From a checkpoint of a small sound classifier.
Model: arch tdnn, depths [14].
Training: 22800 steps, batches of 256, held-out accuracy 94%.
Data: trained on simulated sounds of rotating machines with and without faults, 39062 training examples, 149.4 epochs.
Rows from block 11 of a small sound classifier, named by matrix and row number. Each number is 50 + 15 x the weight over its row's rms, rounded and kept within 0 to 99. All counts start at 0.
Before each channel's rows are labels from the 100 clips, of 14848, where the channel reaches its highest value: "responds to" is what is common among them. Only what is clearly more common there than usual is listed. The data: simulated sounds of rotating machines with and without faults. In brackets: how many of the 100.
# conv: pointwise conv (model.blocks.11.conv.weight, 256x256x1), inputs 128-255

responds to: piston engine (55); fan (36)
conv.72:40 68 43 31 70 48 76 56 49 70 37 48 15 41 43 31 64 44 86 58 45 25 56 44 64 45 29 69 27 42 34 67 58 38 34 50 66 58 57 57 38 31 53 52 52 54 61 47 45 75 41 38 53 32 51 55 31 45 30 60 25 69 57 66 54 67 55 90 35 29 35 64 56 40 67 45 82 51 57 37 51 86 53 34 59 59 54 46 49 31 50 64 48 53 57 29 29 61 61 47 62 38 64 58 30 74 74 44 55 49 62 40 64 51 45 50 62 63 45 29 50 50 32 44 62 64 65 40

responds to: speed: fast (64); fan (54); piston engine (35)
conv.136:27 21 53 55 41 65 61 46 29 56 40 59 50 55 25 39 64 32 26 35 49 44 58 42 60 41 28 52 75 46 57 66 77 45 50 35 37 56 31 64 57 52 25 30 33 48 44 68 31 73 68 60 59 65 28 43 44 37 39 71 30 47 47 81 27 10 57 46 45 37 58 62 54 64 38 44 54 51 61 48 45 54 45 53 26 50 43 58 49 57 29 84 46 51 60 54 23 73 57 41 37 50 47 37 58 74 65 32 30 59 58 57 51 21 47 66 67 66 29 20 60 58 50 48 58 24 74 75

responds to: speed: fast (65); conveyor (43)
conv.170:39 52 39 47 46 35 27 58 76 43 71 33 48 40 46 60 35 47 64 31 34 23 56 71 32 82 58 60 45 38 52 35 36 22 55 77 43 51 46 43 42 32 52 59 48 31 46 49 47 45 28 31 48 44 58 49 69 26 63 35 60 74 53 70 35 35 47 70 73 51 54 46 75 42 90 62 62 56 28 45 50 49 54 47 37 31 60 43 59 33 30 53 67 48 54 81 29 51 61 62 45 44 24 48 67 54 41 65 44 79 71 42 55 35 47 79 68 43 45 52 34 55 77 28 35 63 40 52

responds to: speed: slow (96); conveyor (85); thin (high-pass) (30)
conv.186:37 40 52 53 60 58 56 68 54 41 17 22 50 54 40 79 47 30 47 64 55 48 49 50 75 58 31 50 99 32 33 60 55 48 28 50 51 22 27 55 37 58 61 62 46 33 69 13 35 74 42 50 69 46 33 48 63 90 58 23 58 37 34 47 44 45 51 55 37 53 17 76 54 61 47 40 21 77 30 48 49 56 42 60 42 42 49 54 85 46 36 46 45 51 82 40 57 68 81 74 50 70 80 42 55 53 55 41 55 67 19 68 42 22 45 60 59 49 46 46 47 53 42 70 46 28 58 38

responds to: fan (80)
conv.20:77 59 41 56 76 29 74 43 58 32 46 46 57 30 46 47 39 35 56 21 47 40 56 39 68 57 54 76 47 36 40 56 65 73 68 32 67 35 19 57 41 50 58 62 32 49 77 39 56 53 59 35 43 69 47 43 27 76 60 34 56 38 60 50 10 71 47 39 78 55 38 40 10 51 52 27 45 39 56 40 34 64 27 46 35 47 33 27 61 42 21 73 45 70 69 62 55 85 29 59 60 41 19 59 42 45 51 54 74 76 48 39 79 57 55 32 37 43 57 46 54 38 34 38 76 44 50 70

responds to: speed: fast (98); electric motor (78)
conv.167:29 57 44 44 47 35 28 75 58 57 72 48 45 57 61 51 52 15 63 66 37 55 63 79 50 54 20 45 46 44 51 49 46 57 68 46 65 63 49 42 27 45 91 62 41 54 58 41 37 29 67 43 12 69 43 40 47 45 66 43 73 78 61 39 45 44 66 26 29 47 35 71 49 55 36 51 43 39 41 27 58 28 66 62 44 40 62 41 48 62 45 60 39 34 36 34 47 48 52 50 33 42 38 57 40 62 65 41 95 38 29 27 44 61 48 44 41 27 52 58 43 61 46 46 66 66 29 62

responds to: speed: slow (89); conveyor (77); thin (high-pass) (30)
conv.59:44 49 36 32 54 64 37 59 57 41 38 37 60 66 71 47 40 53 38 82 53 16 40 79 19 31 41 61 93 58 46 65 57 53 35 45 38 39 46 80 46 59 44 54 41 79 44 29 62 56 36 82 49 25 49 41 27 30 56 44 49 43 46 69 77 45 32 49 37 52 11 34 75 48 58 46 52 29 36 63 46 48 79 42 43 59 42 55 55 51 44 24 59 47 65 52 43 52 80 33 66 32 58 59 57 63 74 67 56 51 26 54 34 67 52 36 39 25 56 60 24 51 42 52 45 42 62 52

responds to: speed: slow (78); fan (52); conveyor (32)
conv.75:58 40 50 58 48 34 40 60 58 31 23 52 45 59 30 30 53 41 50 38 61 51 69 55 41 44 68 49 65 40 51 56 37 61 45 27 66 45 45 74 67 56 32 54 11 62 34 24 49 37 62 44 48 41 78 55 48 28 57 48 43 22 48 81 87 64 37 69 59 50 03 51 41 65 44 38 40 07 43 39 52 61 39 33 33 52 65 39 22 63 39 35 54 43 75 62 37 67 42 46 65 86 87 28 20 63 58 39 56 39 24 68 52 51 21 53 39 41 55 66 34 66 60 69 20 56 55 43

responds to: speed: slow (64); conveyor (50)
conv.34:48 68 50 50 59 60 41 47 44 47 54 72 27 48 33 62 42 62 66 31 31 26 71 53 48 66 44 52 61 47 56 43 37 65 40 65 40 39 61 61 37 38 45 26 57 68 50 35 69 45 35 46 47 40 36 66 45 48 57 32 67 22 64 32 57 31 80 26 28 38 51 41 59 42 64 45 43 86 48 48 20 48 61 62 59 40 67 55 43 62 41 06 61 40 62 68 58 47 50 46 69 51 33 63 56 39 49 37 49 81 44 38 69 54 30 47 80 58 78 60 51 48 43 32 08 39 46 65

responds to: speed: fast (65); gearbox (37)
conv.160:21 62 42 52 65 70 39 50 50 75 64 52 68 46 38 29 63 53 64 20 56 58 75 32 50 23 30 34 37 72 42 18 43 19 29 43 44 33 41 48 44 47 62 41 84 34 58 43 38 58 39 44 56 61 73 68 41 43 41 48 68 34 45 75 43 69 60 70 52 70 45 55 67 39 45 51 64 51 68 65 45 54 66 68 57 45 40 43 57 31 68 39 39 58 73 67 40 15 87 31 45 59 35 59 57 39 40 42 45 36 34 14 81 20 57 57 40 67 80 62 57 41 61 64 41 59 42 31

responds to: speed: fast (62); fan (53); thin (high-pass) (41)
conv.233:65 40 64 43 27 26 34 83 45 71 48 63 75 53 70 74 64 28 38 41 70 37 52 56 58 27 49 42 40 34 55 38 73 53 37 45 41 41 56 54 45 59 39 56 41 68 66 41 21 54 50 53 51 42 78 52 40 63 63 45 53 62 37 47 49 76 41 52 48 33 51 55 46 67 68 40 51 53 56 23 57 53 67 57 60 55 37 45 46 27 47 57 42 38 51 71 53 50 55 51 31 68 70 56 57 48 68 81 49 35 02 57 42 55 60 21 68 47 34 54 21 51 17 62 55 41 64 70

responds to: speed: fast (88); fan (82)
conv.149:43 42 29 51 64 35 71 36 51 78 42 45 39 35 63 51 49 46 40 35 54 58 51 37 78 50 74 42 65 47 68 28 57 54 63 50 92 50 82 57 47 65 55 72 64 32 60 57 61 03 17 57 46 53 61 57 34 58 52 53 38 25 47 40 63 50 43 57 20 61 47 58 47 24 67 34 64 52 63 60 63 53 56 48 54 37 29 82 76 49 52 50 38 49 39 40 41 47 70 51 53 44 43 56 36 56 39 66 55 38 48 62 49 52 17 55 35 65 53 78 33 47 79 59 56 48 48 48

responds to: fan (79)
conv.51:27 57 50 56 71 30 67 66 42 63 60 88 61 34 39 34 64 60 54 46 54 58 36 45 59 59 35 59 68 40 41 66 70 51 19 49 64 58 42 32 69 53 30 68 48 44 64 48 59 48 41 50 58 51 75 35 40 53 71 73 37 60 42 59 34 29 57 33 66 63 39 29 63 55 40 84 33 63 75 36 44 54 47 58 54 43 22 70 68 60 25 41 32 62 69 37 57 51 43 65 14 47 37 79 13 50 85 78 70 47 47 43 36 64 64 79 40 55 66 69 38 37 51 35 58 65 55 34